From a checkpoint of a small contrastive image-text model.
Data: trained on rendered scenes of coloured solids on a plain floor, 48750 training examples, 50.4 epochs.
Rows from block 10 of the image encoder, named by matrix and row number. Rows with one number belong to one attention dimension. Each number is 50 + 10 x the weight over its row's rms, rounded and kept within 0 to 99. All counts start at 0. After the name is the row's rms in percent of the matrix's.
# q: attention query (encoder.blocks.10.attn.q.weight, 128x160), inputs 0-53
# k: attention key (encoder.blocks.10.attn.k.weight, 128x160), inputs 0-53
q.47 076:44 31 50 50 50 60 59 50 50 50 50 50 47 65 18 50 50 29 50 50 50 50 42 67 50 50 50 50 81 50 36 38 50 50 39 50 50 50 47 50 50 51 53 50 53 50 50 50 28 50 80 50 52 39
q.48 170:42 44 70 68 61 50 38 39 50 48 50 50 50 46 81 52 39 33 50 50 70 55 50 48 50 50 50 50 50 58 50 47 56 42 50 55 50 55 50 23 63 39 57 39 44 54 50 42 39 62 53 50 59 40
q.49 105:50 50 60 68 50 41 33 48 68 50 50 49 50 56 69 74 29 50 50 32 50 50 50 50 45 50 50 50 68 50 50 50 56 50 50 54 57 50 44 50 50 28 50 50 50 50 38 56 50 50 50 50 56 58
q.50 134:34 50 55 66 43 50 50 50 50 50 50 50 65 53 50 50 40 65 33 31 50 47 50 47 50 65 50 50 50 50 51 75 35 50 50 50 50 28 65 50 37 28 50 50 39 39 50 50 57 47 50 53 50 67
q.51 107:44 56 60 66 62 46 50 71 50 27 35 48 50 50 50 50 50 50 50 45 77 50 50 50 58 50 42 37 50 77 50 50 57 54 48 50 50 50 50 39 27 50 62 32 50 50 42 38 50 35 54 42 57 51
q.52 097:50 53 50 65 37 50 32 50 49 50 96 68 40 50 50 50 41 50 50 50 50 39 72 50 50 50 27 50 44 46 50 47 57 55 37 41 66 36 36 37 50 50 55 50 45 50 37 61 50 68 50 68 50 54
q.53 118:50 50 54 46 50 57 58 32 50 63 72 56 50 50 50 31 22 40 56 50 56 50 44 43 50 64 50 67 47 50 50 50 52 50 50 50 50 50 50 51 50 50 39 64 50 50 50 32 70 66 50 50 50 40
q.54 115:46 50 36 50 50 51 48 50 50 50 50 28 50 50 20 50 41 64 36 50 50 62 58 75 61 50 50 50 53 46 39 50 50 50 46 37 50 50 50 78 50 61 50 50 41 50 32 50 38 50 50 50 19 50
q.55 106:51 50 50 14 50 50 50 43 50 50 50 31 60 55 30 49 51 45 57 63 50 50 50 50 50 33 62 70 50 50 50 50 50 50 46 50 50 50 32 50 50 55 50 50 52 50 50 50 50 50 32 68 50 30
q.56 075:60 50 75 80 62 70 29 50 29 59 80 57 63 44 84 50 50 50 50 50 50 71 40 49 50 50 58 56 34 50 56 41 50 68 50 70 61 50 45 50 50 50 40 50 50 50 33 62 48 42 52 32 50 50
q.57 078:47 57 50 50 41 50 59 50 50 35 50 57 65 50 45 50 68 50 51 50 50 41 50 50 74 50 50 50 50 42 59 69 32 49 50 51 42 64 50 50 50 50 57 50 50 50 50 50 50 32 46 48 41 50
q.58 075:50 67 69 42 50 50 50 50 42 51 50 81 61 47 50 50 50 61 59 50 50 41 40 37 68 33 58 50 50 50 59 50 32 58 50 50 50 50 58 50 50 50 50 37 31 32 38 50 75 33 50 42 50 77
q.59 063:50 50 55 18 52 50 73 49 50 47 40 59 50 52 50 50 43 42 50 45 45 22 50 50 50 50 47 49 59 50 39 50 50 50 50 50 50 63 50 50 52 50 64 50 50 50 88 24 66 50 50 50 58 50
q.60 060:48 34 34 50 56 59 50 50 50 50 61 22 50 50 50 50 50 50 29 50 50 73 50 50 50 62 50 61 37 50 59 21 50 53 50 62 69 44 43 50 36 59 31 50 50 50 50 75 25 59 50 50 50 50
q.61 060:49 50 51 25 44 31 67 50 50 50 50 39 50 56 50 50 50 50 64 50 35 20 50 49 43 50 50 47 50 50 35 50 39 50 38 50 50 50 52 47 50 50 58 50 50 50 62 50 58 44 50 50 50 39
q.62 091:50 61 63 50 38 50 56 65 50 50 33 68 59 50 50 50 62 50 50 42 31 23 56 50 56 50 50 39 50 41 57 63 26 41 50 50 50 61 50 50 61 50 67 36 44 52 48 40 62 50 50 50 50 50
q.63 096:50 51 50 39 45 50 60 39 56 23 11 36 50 52 33 50 50 44 37 60 50 37 50 55 50 40 50 50 50 50 57 50 50 37 55 21 61 50 38 50 50 67 47 50 61 50 66 50 50 50 50 50 50 50
q.64 107:68 42 31 56 50 50 63 50 50 50 50 55 50 47 50 50 40 63 70 62 27 50 61 64 50 48 50 25 50 50 65 50 50 50 50 50 70 50 50 46 50 50 48 50 50 50 64 50 50 50 38 56 36 49
q.65 128:50 70 50 47 65 41 35 49 27 50 55 54 35 46 68 81 32 51 50 50 55 50 50 50 50 35 66 50 50 68 51 50 58 50 54 50 50 47 45 37 50 50 50 50 66 54 50 50 50 36 58 50 50 50
q.66 100:50 50 75 34 50 49 50 50 51 45 31 50 50 55 50 50 87 64 50 59 50 50 50 85 50 50 10 50 50 50 50 50 50 50 50 57 50 50 50 50 50 50 50 50 50 50 58 50 50 50 50 60 50 50
q.67 123:50 35 50 50 32 50 37 38 59 43 59 50 50 66 50 50 60 50 50 28 46 35 50 50 62 50 50 50 51 50 67 50 45 50 31 50 42 50 50 53 50 34 60 36 20 49 55 50 50 44 45 50 50 45
q.68 135:35 42 50 50 31 50 46 41 45 50 47 50 50 50 51 50 66 46 50 29 50 22 36 50 51 50 50 50 50 50 50 50 50 50 15 50 51 54 50 50 49 34 58 50 31 59 46 41 50 44 56 56 52 63
q.69 081:50 50 50 50 50 50 50 59 67 50 65 53 50 49 50 50 12 50 50 50 50 57 69 22 50 50 50 60 50 39 50 70 49 57 50 50 50 43 50 17 55 50 50 50 60 50 59 50 51 39 37 50 49 50
q.70 072:50 50 41 62 35 50 52 50 39 58 50 55 50 45 50 41 50 63 49 50 60 53 50 73 50 67 50 50 50 50 50 50 59 56 50 50 50 50 50 74 50 43 50 80 50 50 50 29 79 63 50 59 50 50
q.71 080:50 51 39 50 63 64 50 50 50 50 50 52 49 50 42 50 50 60 50 50 50 71 50 37 41 50 50 66 50 50 27 50 50 45 50 50 62 50 50 50 63 47 41 50 72 47 45 64 60 55 42 34 35 46
q.72 084:50 50 50 50 50 52 50 60 65 40 55 49 50 50 50 67 50 59 50 50 50 50 50 50 50 50 65 50 47 50 66 50 52 50 50 50 62 50 50 20 50 50 50 38 43 50 59 72 50 27 50 33 50 72
q.73 099:58 50 50 50 50 50 57 50 50 66 50 50 50 39 41 66 50 69 41 50 50 61 60 28 50 50 78 50 50 50 50 43 65 50 70 50 50 50 62 50 55 50 50 43 65 55 50 50 44 50 50 34 44 50
q.74 087:50 47 42 50 67 55 50 50 40 50 50 47 50 40 42 38 67 38 50 51 50 74 40 50 49 56 40 50 41 53 28 50 50 55 52 44 49 40 36 50 50 66 45 78 50 43 44 52 42 84 50 50 50 44
q.75 109:50 50 45 54 50 59 50 43 44 53 50 43 37 39 50 36 64 50 50 54 50 65 40 50 50 61 35 50 50 50 35 54 50 56 51 47 52 38 37 75 50 57 47 80 50 50 46 47 54 75 50 53 51 50
q.76 116:40 39 52 50 50 50 50 50 50 50 25 50 50 61 47 50 69 39 50 46 50 32 50 74 50 50 50 55 61 50 50 50 50 50 25 50 50 63 50 61 50 36 50 50 50 52 37 37 52 50 50 76 50 43
q.77 086:50 50 50 50 71 50 43 50 39 50 50 52 28 30 38 58 50 66 50 50 64 78 50 50 50 49 60 50 31 59 50 50 79 47 74 50 44 51 50 50 46 70 46 50 50 50 64 50 48 50 50 23 45 37
q.78 097:50 50 50 50 50 50 46 50 55 50 40 50 50 62 80 50 52 38 50 50 50 37 45 50 79 60 40 50 50 44 50 56 23 50 33 50 50 53 50 50 50 37 43 50 50 38 50 50 50 43 61 50 43 73
q.79 070:45 50 63 50 50 45 55 50 62 39 50 50 50 63 50 50 31 32 66 46 42 26 50 43 50 50 50 25 64 50 50 50 23 50 23 50 50 37 50 50 50 50 61 50 51 52 50 50 51 23 54 50 49 67
q.80 092:50 70 67 50 50 50 50 46 56 50 46 50 45 50 75 50 27 51 42 33 74 55 52 50 32 50 50 43 50 50 50 50 67 54 66 48 44 50 68 50 50 70 50 50 50 42 63 50 50 51 65 50 40 50
q.81 118:46 49 50 66 55 50 75 50 50 50 58 50 62 50 50 50 50 50 50 39 50 43 49 57 35 41 56 41 50 43 65 50 74 41 42 50 49 63 50 71 49 50 58 50 43 50 51 57 59 37 50 35 65 50
q.82 145:65 51 24 50 50 66 50 31 50 50 77 39 26 50 50 50 52 56 55 60 41 55 79 35 51 46 50 71 50 24 63 50 53 50 56 27 50 55 50 30 50 50 30 51 50 50 50 57 50 50 50 50 50 33
q.83 131:50 41 47 19 59 50 50 50 40 50 34 48 50 48 50 50 47 35 53 50 50 68 46 51 61 57 20 50 67 50 24 50 40 50 62 52 50 41 44 70 50 40 50 50 50 51 50 54 50 50 32 61 50 30
q.84 098:50 51 50 50 50 50 50 50 39 50 50 50 50 60 50 46 50 64 50 41 52 50 50 50 32 50 50 50 50 72 50 38 50 50 57 50 50 45 50 50 50 50 68 50 60 50 67 50 31 50 50 50 42 56
q.85 077:50 50 39 50 50 50 50 50 30 50 50 50 50 50 40 31 50 50 50 34 63 73 49 49 50 50 50 50 44 50 50 50 50 50 50 50 50 50 50 98 50 57 49 64 50 50 48 50 50 75 67 65 24 50
q.86 091:45 45 50 30 50 50 50 50 50 50 50 45 67 50 48 50 75 44 50 50 50 43 50 50 50 52 19 50 50 50 50 50 42 50 50 50 50 54 49 50 57 50 66 41 30 59 50 50 50 50 50 70 51 64
q.87 098:50 50 50 50 50 50 33 50 50 50 50 50 50 50 53 66 21 50 50 50 35 66 55 32 62 50 50 50 55 63 45 60 40 52 68 44 29 31 53 32 67 63 39 46 50 50 46 68 34 39 50 38 50 50
q.88 078:52 50 50 50 27 50 55 50 37 50 50 50 50 50 50 36 48 46 89 50 35 22 50 65 50 50 50 50 50 67 50 50 50 50 26 50 43 60 65 47 50 50 50 23 50 50 46 35 56 50 50 50 37 65
q.89 093:52 59 50 50 63 50 39 50 41 50 50 50 28 31 56 50 39 50 50 50 50 73 50 50 49 50 65 46 50 50 50 50 50 50 73 49 45 40 50 50 53 67 39 76 50 50 50 50 60 50 50 26 50 50
q.90 122:41 50 50 35 50 69 55 50 50 50 50 50 73 60 50 46 88 48 50 57 51 32 43 50 59 50 26 50 50 31 50 50 40 46 31 50 73 74 54 50 50 42 50 36 40 50 50 50 50 41 50 64 51 50
q.91 091:48 50 59 50 50 49 73 57 68 32 46 50 50 50 50 63 49 50 42 50 50 50 55 50 59 49 46 47 50 26 72 55 38 41 50 50 65 50 57 16 50 50 50 50 26 50 50 51 54 22 31 50 50 50
q.92 082:50 46 45 52 50 53 50 50 30 70 50 50 50 50 50 50 50 50 50 23 74 66 38 56 42 53 50 50 50 68 28 50 50 51 50 50 50 50 46 84 50 60 46 74 50 50 50 44 50 77 50 32 50 50
q.93 114:50 60 50 50 48 45 54 57 57 50 50 48 44 50 50 75 27 67 50 50 24 62 61 30 47 50 50 50 50 43 50 50 51 36 70 50 65 50 63 23 50 47 50 39 50 50 62 50 54 50 50 34 50 50
q.94 083:50 50 50 50 50 30 50 62 56 50 50 50 50 50 68 50 19 50 50 30 50 44 53 50 45 51 50 38 50 83 50 50 50 54 52 50 28 38 50 50 50 52 33 50 50 49 50 50 45 50 65 50 50 43
q.95 077:50 50 53 39 35 53 79 50 61 50 50 60 43 50 50 50 50 55 50 50 39 50 44 77 50 50 59 50 50 50 91 42 61 50 50 49 69 50 42 33 50 50 44 34 12 72 51 40 56 50 50 60 50 50
q.96 147:59 39 53 50 51 63 50 50 50 50 50 71 57 72 50 50 36 29 60 36 58 61 38 50 54 71 50 50 54 74 50 70 50 61 67 50 52 32 57 54 50 49 59 55 49 29 50 34 50 50 50 50 49 56
q.97 078:50 50 50 59 43 50 50 49 20 50 50 50 50 50 50 50 50 50 73 50 50 35 55 57 50 50 50 50 69 50 50 50 27 17 50 52 50 50 52 32 28 50 50 57 50 50 51 44 30 50 75 28 45 50
q.98 110:50 23 50 50 50 50 43 44 50 50 57 50 58 54 50 42 50 55 50 38 40 50 44 50 50 78 59 50 48 80 50 79 39 75 35 47 32 50 50 39 36 48 53 50 50 17 61 50 75 41 40 50 50 48
q.99 118:50 50 50 47 60 63 37 48 50 50 50 43 50 32 58 68 47 58 34 72 50 77 50 50 49 46 42 70 50 50 58 50 70 50 50 49 50 50 42 50 50 54 50 50 50 50 50 50 50 59 51 53 50 50
q.100 123:65 50 50 50 67 50 28 50 50 61 42 50 44 49 63 50 39 54 50 50 50 68 50 50 50 30 50 50 50 75 67 50 51 50 80 60 50 50 50 50 56 72 50 50 50 54 50 68 28 55 55 34 52 58
q.101 088:38 50 57 86 50 50 50 50 50 50 57 58 40 50 50 64 50 51 52 38 44 35 47 63 63 52 68 42 50 44 51 50 50 50 50 67 50 50 50 50 50 38 46 50 22 50 37 50 50 50 63 50 50 54
q.102 073:61 50 50 50 75 50 52 52 50 57 50 46 50 50 50 50 50 50 50 52 50 81 50 50 35 42 55 49 50 50 34 54 57 50 72 39 29 50 36 61 50 70 46 70 50 50 50 65 43 50 50 26 54 50
q.103 119:41 50 50 50 34 45 53 50 54 50 36 50 74 68 50 43 61 47 50 50 40 20 50 50 50 45 43 36 59 50 55 50 34 44 27 58 49 59 50 50 51 50 70 30 50 50 44 50 46 29 47 61 50 58
q.104 088:53 50 40 50 62 59 50 50 50 50 50 50 31 31 50 50 50 39 45 56 50 69 35 50 50 59 50 50 37 48 36 50 56 59 63 47 55 35 37 50 47 50 38 83 50 43 50 51 50 50 61 44 50 50
q.105 064:50 50 50 50 50 50 50 53 50 50 50 50 50 50 50 56 50 38 50 35 44 36 50 34 50 50 73 42 50 50 34 50 50 50 36 50 32 27 61 35 34 47 50 50 93 50 68 50 50 50 68 50 53 50
q.106 069:63 50 42 50 50 50 62 50 50 50 50 50 50 50 50 50 50 60 50 65 50 50 77 50 50 41 50 66 42 27 53 50 72 50 50 50 50 63 50 50 57 50 42 50 50 50 50 63 50 42 17 39 50 37
q.107 113:57 49 50 56 50 47 50 50 50 56 56 50 29 36 50 52 50 50 50 53 61 73 50 50 50 50 50 50 35 57 29 50 50 53 61 45 50 34 37 50 50 69 35 76 64 46 59 54 52 73 50 39 50 37
k.47 080:50 56 50 50 50 67 53 50 50 50 50 50 50 50 50 51 35 50 50 50 50 74 58 36 82 30 44 63 50 27 50 50 50 50 41 47 45 16 50 50 34 50 50 50 50 50 50 56 50 50 65 50 50 50
k.48 146:52 46 62 20 50 45 50 46 50 50 21 50 37 50 50 35 45 50 50 58 50 50 45 50 50 37 50 50 60 68 50 63 50 50 48 63 32 25 36 50 81 51 70 69 28 50 50 50 50 50 47 50 50 41
k.49 091:50 50 50 67 50 50 42 71 61 50 18 50 74 50 50 33 44 43 61 57 50 29 50 79 50 50 56 50 50 49 50 50 50 40 40 68 50 48 45 50 32 50 50 46 39 50 63 50 43 29 65 50 50 52
k.50 116:49 50 50 45 67 50 77 50 44 45 50 51 47 50 34 50 50 50 58 50 50 50 50 50 50 50 71 50 39 76 50 73 50 61 50 35 50 45 40 50 50 67 36 50 26 38 61 50 50 52 54 50 50 29
k.51 097:50 72 50 50 50 50 68 50 50 50 40 50 30 50 50 32 51 50 53 50 41 50 50 50 50 50 50 50 70 50 50 76 50 61 50 50 11 50 50 50 50 65 59 82 50 14 64 50 50 50 50 60 53 50
k.52 089:45 50 58 51 50 50 50 70 50 50 62 15 50 50 64 50 60 64 45 57 50 43 50 59 50 50 50 50 50 46 44 53 50 50 59 48 50 64 50 61 50 41 27 50 50 74 36 50 45 50 50 50 50 20
k.53 088:50 41 35 50 50 50 77 23 50 50 50 50 67 64 55 60 50 76 50 50 50 60 34 50 50 57 42 50 40 48 69 36 56 50 52 50 79 73 65 50 50 50 50 38 59 79 37 50 44 50 50 49 50 50
k.54 090:50 50 50 40 50 70 50 50 41 50 63 46 60 50 62 50 39 74 50 57 65 50 50 50 50 60 50 39 50 50 44 50 61 50 33 50 50 52 50 40 47 50 40 37 50 50 60 50 39 54 83 50 50 18
k.55 131:50 50 50 65 50 50 50 50 50 36 50 19 50 50 50 50 48 36 64 66 53 60 50 56 64 50 50 52 45 50 53 41 50 50 93 45 50 50 50 57 50 50 37 51 42 59 38 50 50 50 50 50 50 35
k.56 084:61 50 50 81 50 29 18 41 50 50 46 31 50 50 50 50 38 50 53 50 50 50 50 50 50 50 70 47 50 50 50 50 52 50 56 50 50 51 56 50 50 50 50 40 50 50 50 49 42 50 45 32 50 50
k.57 073:50 50 50 50 50 32 50 73 50 50 25 50 50 41 42 33 50 50 50 50 53 50 50 50 47 36 57 42 49 50 50 79 42 57 50 77 28 50 50 50 50 67 62 50 50 35 50 38 48 50 64 50 50 34
k.58 085:51 60 50 50 52 36 37 50 50 50 32 54 50 50 49 42 60 47 50 40 50 31 50 50 50 42 57 39 46 63 37 73 47 53 50 90 32 50 48 50 50 50 50 50 50 31 55 41 38 50 50 53 54 50
k.59 082:19 50 50 42 48 50 69 50 50 44 50 50 55 45 24 50 62 60 50 46 50 50 65 50 50 39 50 50 50 50 42 50 50 50 53 50 50 56 58 50 50 68 60 63 33 59 50 51 46 50 46 57 44 82
k.60 067:50 50 47 81 50 46 40 50 50 50 63 20 50 50 50 50 34 46 42 50 52 50 50 50 38 53 50 55 50 43 50 33 50 39 50 34 55 50 62 50 53 41 33 50 50 50 47 50 50 50 44 50 47 50
k.61 057:50 53 50 23 50 60 59 50 33 60 35 50 50 40 36 50 50 50 47 50 64 50 50 31 50 50 39 29 36 53 50 67 50 50 48 63 50 47 27 50 62 50 50 50 50 35 50 50 47 50 50 61 50 50
k.62 098:50 50 50 40 62 45 50 50 50 44 32 55 35 40 50 37 50 32 55 50 50 37 50 50 50 41 50 48 45 61 30 73 38 50 50 79 34 50 50 36 45 50 50 62 40 32 58 43 48 50 66 66 53 50
k.63 095:50 50 21 50 50 55 50 50 50 50 45 50 43 52 50 40 42 51 50 63 42 62 59 53 56 35 39 72 50 48 50 31 57 50 50 50 66 50 50 52 67 50 50 60 50 82 50 50 59 50 50 50 41 37
k.64 122:46 50 50 50 82 59 50 37 43 50 50 50 52 50 41 51 50 50 50 53 50 50 41 59 50 81 50 35 50 57 50 57 50 50 49 49 50 50 50 50 50 50 60 50 39 50 50 63 50 38 50 50 50 55
k.65 109:50 50 50 28 56 50 50 80 50 50 44 54 52 41 50 41 77 50 50 50 48 50 50 50 50 17 53 50 50 57 50 50 23 50 42 50 45 50 50 50 64 50 50 50 78 74 50 50 50 50 30 50 68 42
k.66 112:25 50 50 76 50 58 47 50 40 50 50 50 50 35 50 50 50 50 33 50 93 50 50 50 42 56 40 50 50 50 56 50 81 50 50 50 53 50 50 50 50 50 56 50 50 30 50 50 50 46 50 50 61 53
k.67 106:50 37 50 50 50 50 50 50 62 50 62 50 50 50 50 50 53 29 50 50 50 33 50 50 50 80 37 42 58 50 50 50 38 50 63 72 50 49 40 62 41 42 50 41 50 23 54 39 50 50 67 50 50 50
k.68 116:51 28 60 50 50 55 50 55 50 50 50 50 50 50 50 50 50 43 50 55 50 50 50 50 50 85 42 50 63 37 66 73 26 64 73 78 38 47 47 56 22 35 62 48 50 28 70 18 47 50 50 50 57 39
k.69 094:50 82 50 50 24 36 27 41 31 50 50 48 50 50 52 49 50 50 50 50 50 50 47 47 50 50 50 50 50 63 50 50 50 37 50 28 74 55 43 50 62 50 50 63 35 66 50 50 68 38 50 45 50 50
k.70 081:50 58 31 50 50 60 50 53 50 29 50 50 49 50 70 47 50 50 46 53 47 50 50 81 50 27 50 50 50 50 50 37 51 46 40 50 50 50 50 50 41 50 36 51 50 56 68 49 50 50 50 42 50 48
k.71 080:50 71 50 50 50 30 57 50 53 50 50 55 49 49 50 54 44 66 50 50 50 50 51 55 50 48 64 56 50 50 50 37 50 50 50 25 50 50 46 43 50 62 34 50 69 50 42 53 57 50 50 51 31 65
k.72 101:41 45 81 50 66 50 38 46 50 72 50 50 61 50 40 44 81 35 50 43 58 50 50 53 36 65 44 49 48 50 31 50 53 48 50 39 50 57 50 50 50 50 53 28 50 50 40 73 50 64 55 50 50 50
k.73 104:53 50 50 57 54 50 50 51 31 50 50 50 50 50 50 50 85 55 45 50 50 50 50 50 34 30 67 54 50 61 37 50 50 53 34 41 64 50 50 50 78 50 39 66 43 69 50 73 40 50 50 48 50 50
k.74 084:46 67 50 37 38 46 50 50 49 50 50 50 43 43 50 50 25 50 34 50 50 57 58 61 50 13 64 50 39 39 64 50 65 48 50 50 57 60 62 52 45 64 50 50 51 61 50 58 50 41 54 50 41 50
k.75 100:50 61 50 50 38 50 50 49 55 50 50 50 45 50 54 50 24 73 50 41 39 50 63 60 50 18 50 50 45 38 68 38 69 50 50 55 50 50 50 55 37 62 37 55 50 56 57 50 50 43 50 50 43 60
k.76 114:50 40 50 49 55 50 50 50 50 50 50 57 50 50 63 63 10 50 63 50 50 52 48 50 75 50 38 48 61 50 50 50 30 50 72 64 37 50 50 50 28 50 50 41 50 35 50 50 42 50 50 50 52 43
k.77 097:50 70 34 40 46 50 63 50 42 32 50 50 50 51 52 49 50 50 50 50 45 46 50 57 50 15 62 61 39 50 50 36 67 50 37 39 50 50 50 54 62 64 33 57 42 64 43 66 60 41 59 48 42 50
k.78 102:55 50 50 52 29 50 30 50 50 59 41 50 57 59 56 50 50 50 62 50 54 50 50 50 50 85 52 50 79 50 50 50 50 57 62 50 42 50 57 50 50 40 60 41 50 50 50 19 50 50 55 56 50 50
k.79 072:53 28 50 59 50 50 50 50 65 50 49 51 52 50 50 50 77 38 66 48 50 45 50 34 67 78 38 38 54 50 49 72 28 50 50 64 50 28 50 60 44 38 77 54 50 43 54 31 50 50 39 50 50 47
k.80 096:61 25 50 50 59 50 50 76 50 50 50 59 39 50 50 50 62 47 50 41 50 50 33 83 60 50 33 38 50 62 53 50 56 50 60 50 50 35 50 50 50 50 50 41 50 50 50 50 50 36 50 50 50 50
k.81 133:64 28 50 50 50 51 68 40 72 34 50 50 24 50 50 50 50 44 50 50 50 39 61 52 50 50 23 50 63 44 50 43 34 50 58 56 50 34 27 23 45 56 57 50 64 56 50 50 50 50 50 59 50 50
k.82 154:50 50 50 50 31 44 49 49 50 49 57 50 53 64 34 50 54 56 47 50 50 61 50 66 44 35 56 47 50 50 50 27 50 23 50 63 51 76 66 38 53 50 50 37 65 82 51 50 50 50 38 50 50 54
k.83 124:50 47 50 54 50 50 62 37 41 50 50 51 50 37 50 51 50 65 50 50 50 52 47 50 50 50 50 50 50 39 50 50 50 50 50 32 50 60 50 66 40 70 35 50 21 50 57 49 60 59 70 50 50 70
k.84 096:50 41 50 50 72 50 50 50 50 50 32 50 50 50 64 55 50 50 49 68 50 50 50 23 58 43 50 50 50 50 50 50 50 50 50 38 50 41 25 66 50 50 60 78 50 50 50 50 50 50 50 65 50 56
k.85 095:41 53 42 37 48 43 50 50 48 20 33 50 59 48 73 50 50 58 43 50 50 36 41 50 56 35 64 50 49 50 50 50 50 50 50 56 50 50 50 50 42 67 47 50 69 51 50 33 50 40 50 46 36 50
k.86 101:51 27 50 50 50 50 50 50 55 50 50 50 50 43 53 57 50 50 50 50 50 50 50 50 78 64 50 45 61 50 50 69 31 50 72 62 50 50 50 36 40 50 66 44 50 24 50 50 50 51 50 50 50 50
k.87 115:50 59 50 50 50 31 31 41 50 50 42 52 50 50 50 41 50 50 50 50 56 50 43 29 36 50 50 50 49 62 46 50 47 36 50 50 62 55 46 50 70 50 70 50 48 50 43 50 50 50 50 50 50 69
k.88 088:50 29 50 62 50 50 50 50 53 50 42 50 62 53 58 50 49 33 50 50 50 50 39 37 77 80 41 50 54 50 50 72 35 50 50 63 38 50 47 50 44 31 67 50 50 32 59 35 37 48 58 50 50 42
k.89 095:50 64 37 44 46 50 61 50 50 50 49 50 49 60 50 29 50 60 50 39 43 50 50 50 18 29 66 52 46 53 54 44 69 50 35 34 50 64 52 60 61 59 44 50 50 66 50 65 50 39 50 46 48 50
k.90 116:50 36 50 50 50 50 50 50 45 50 50 54 50 50 50 50 50 50 50 49 50 50 43 57 77 72 35 48 50 50 50 54 50 59 75 50 28 50 50 41 29 50 50 27 50 28 50 50 50 59 50 50 50 38
k.91 101:55 42 60 50 57 50 50 50 47 69 59 50 50 53 50 63 50 39 50 52 49 60 42 50 50 77 27 50 57 50 39 50 50 50 50 50 50 50 50 38 50 50 58 36 52 41 50 50 50 57 38 55 49 44
k.92 091:50 56 50 50 50 55 66 50 51 50 39 50 50 47 50 50 50 64 50 48 50 43 54 50 45 19 71 65 38 43 63 50 50 60 50 50 54 60 50 60 47 50 42 50 50 50 50 48 50 39 63 50 50 57
k.93 123:57 50 55 68 56 50 50 42 50 67 50 47 53 64 41 50 91 50 50 51 50 51 50 50 28 57 61 50 51 56 33 50 50 50 29 24 68 50 31 57 50 50 40 35 50 70 50 50 48 59 50 50 61 50
k.94 089:50 44 50 50 50 51 50 50 58 50 50 42 50 46 50 44 50 50 50 50 50 25 50 21 54 60 47 35 38 66 50 67 50 50 39 70 50 50 55 62 50 36 75 70 42 50 48 45 50 50 62 50 56 50
k.95 074:50 44 50 59 79 60 50 50 50 76 50 29 63 50 50 60 50 37 41 57 48 50 50 50 63 50 31 50 50 50 50 21 44 29 50 50 50 27 50 50 50 30 50 32 54 50 50 50 50 50 50 53 50 52
k.96 125:60 50 50 50 50 48 50 50 64 50 28 53 51 50 50 50 51 39 50 43 50 28 25 40 55 66 31 36 71 73 50 50 38 50 46 54 50 37 50 58 50 50 59 59 50 47 50 39 50 50 48 62 50 51
k.97 097:25 50 50 50 93 60 50 52 50 35 36 50 40 23 50 51 50 34 50 50 50 50 50 35 50 50 38 50 57 69 50 50 76 50 50 43 47 50 44 35 50 57 50 50 50 33 50 57 50 58 65 50 50 38
k.98 104:53 68 50 50 50 50 45 69 53 46 64 50 69 50 72 50 11 30 50 50 50 49 36 50 50 50 50 50 61 50 53 42 50 53 27 66 50 50 57 50 50 27 41 50 50 50 50 50 50 50 50 50 50 50
k.99 119:50 50 50 49 50 50 50 47 42 55 52 50 67 63 51 50 58 50 33 50 50 50 57 50 50 26 64 50 50 54 50 36 50 33 43 50 50 84 60 50 53 52 50 31 45 69 61 65 50 50 62 39 50 50
k.100 129:50 30 50 54 50 50 42 42 47 50 50 35 50 52 50 28 63 50 50 50 50 21 53 36 41 50 50 50 50 67 58 50 60 39 50 60 49 63 45 54 66 41 65 50 50 65 50 50 43 50 50 57 70 50
k.101 076:50 39 50 50 71 57 50 54 50 43 50 50 50 50 50 30 50 44 50 48 50 50 50 50 50 91 48 50 78 61 50 50 27 50 49 59 50 50 50 61 50 51 50 50 58 50 50 38 50 50 40 50 50 50
k.102 067:50 70 50 50 50 50 50 50 50 50 50 50 38 48 30 50 51 70 50 50 50 50 50 50 22 14 50 57 50 50 61 50 71 50 50 50 50 50 54 49 50 50 50 66 50 57 41 50 62 33 52 53 50 65
k.103 108:53 30 67 50 57 50 49 47 56 64 50 50 50 49 46 50 64 36 67 55 59 50 42 50 72 80 34 45 56 50 50 70 32 57 64 57 35 35 42 46 45 40 65 44 63 37 50 35 43 50 36 57 50 40
k.104 089:49 68 50 50 40 48 50 49 50 50 50 50 45 48 55 43 31 68 50 50 50 56 56 50 31 23 50 55 48 50 50 30 68 50 50 50 57 50 64 50 50 50 38 50 39 62 51 62 64 50 50 50 40 50
k.105 077:50 46 50 50 50 62 50 58 50 50 50 50 50 50 33 50 50 40 58 50 69 34 55 28 51 50 50 50 44 49 41 69 40 62 50 50 64 50 51 74 58 50 59 50 22 58 50 46 50 48 50 50 65 57
k.106 062:50 84 20 50 37 50 50 50 34 50 56 50 36 50 50 50 50 67 50 55 50 50 51 42 23 30 50 49 42 53 50 28 73 50 50 50 50 50 50 43 71 50 24 50 67 61 50 83 50 50 50 44 50 50
k.107 102:46 71 50 45 50 47 50 50 51 33 51 50 45 50 50 45 50 66 34 49 50 47 50 50 29 15 68 57 50 50 62 50 50 43 50 50 50 50 58 52 56 63 41 50 50 65 50 63 55 37 60 50 50 62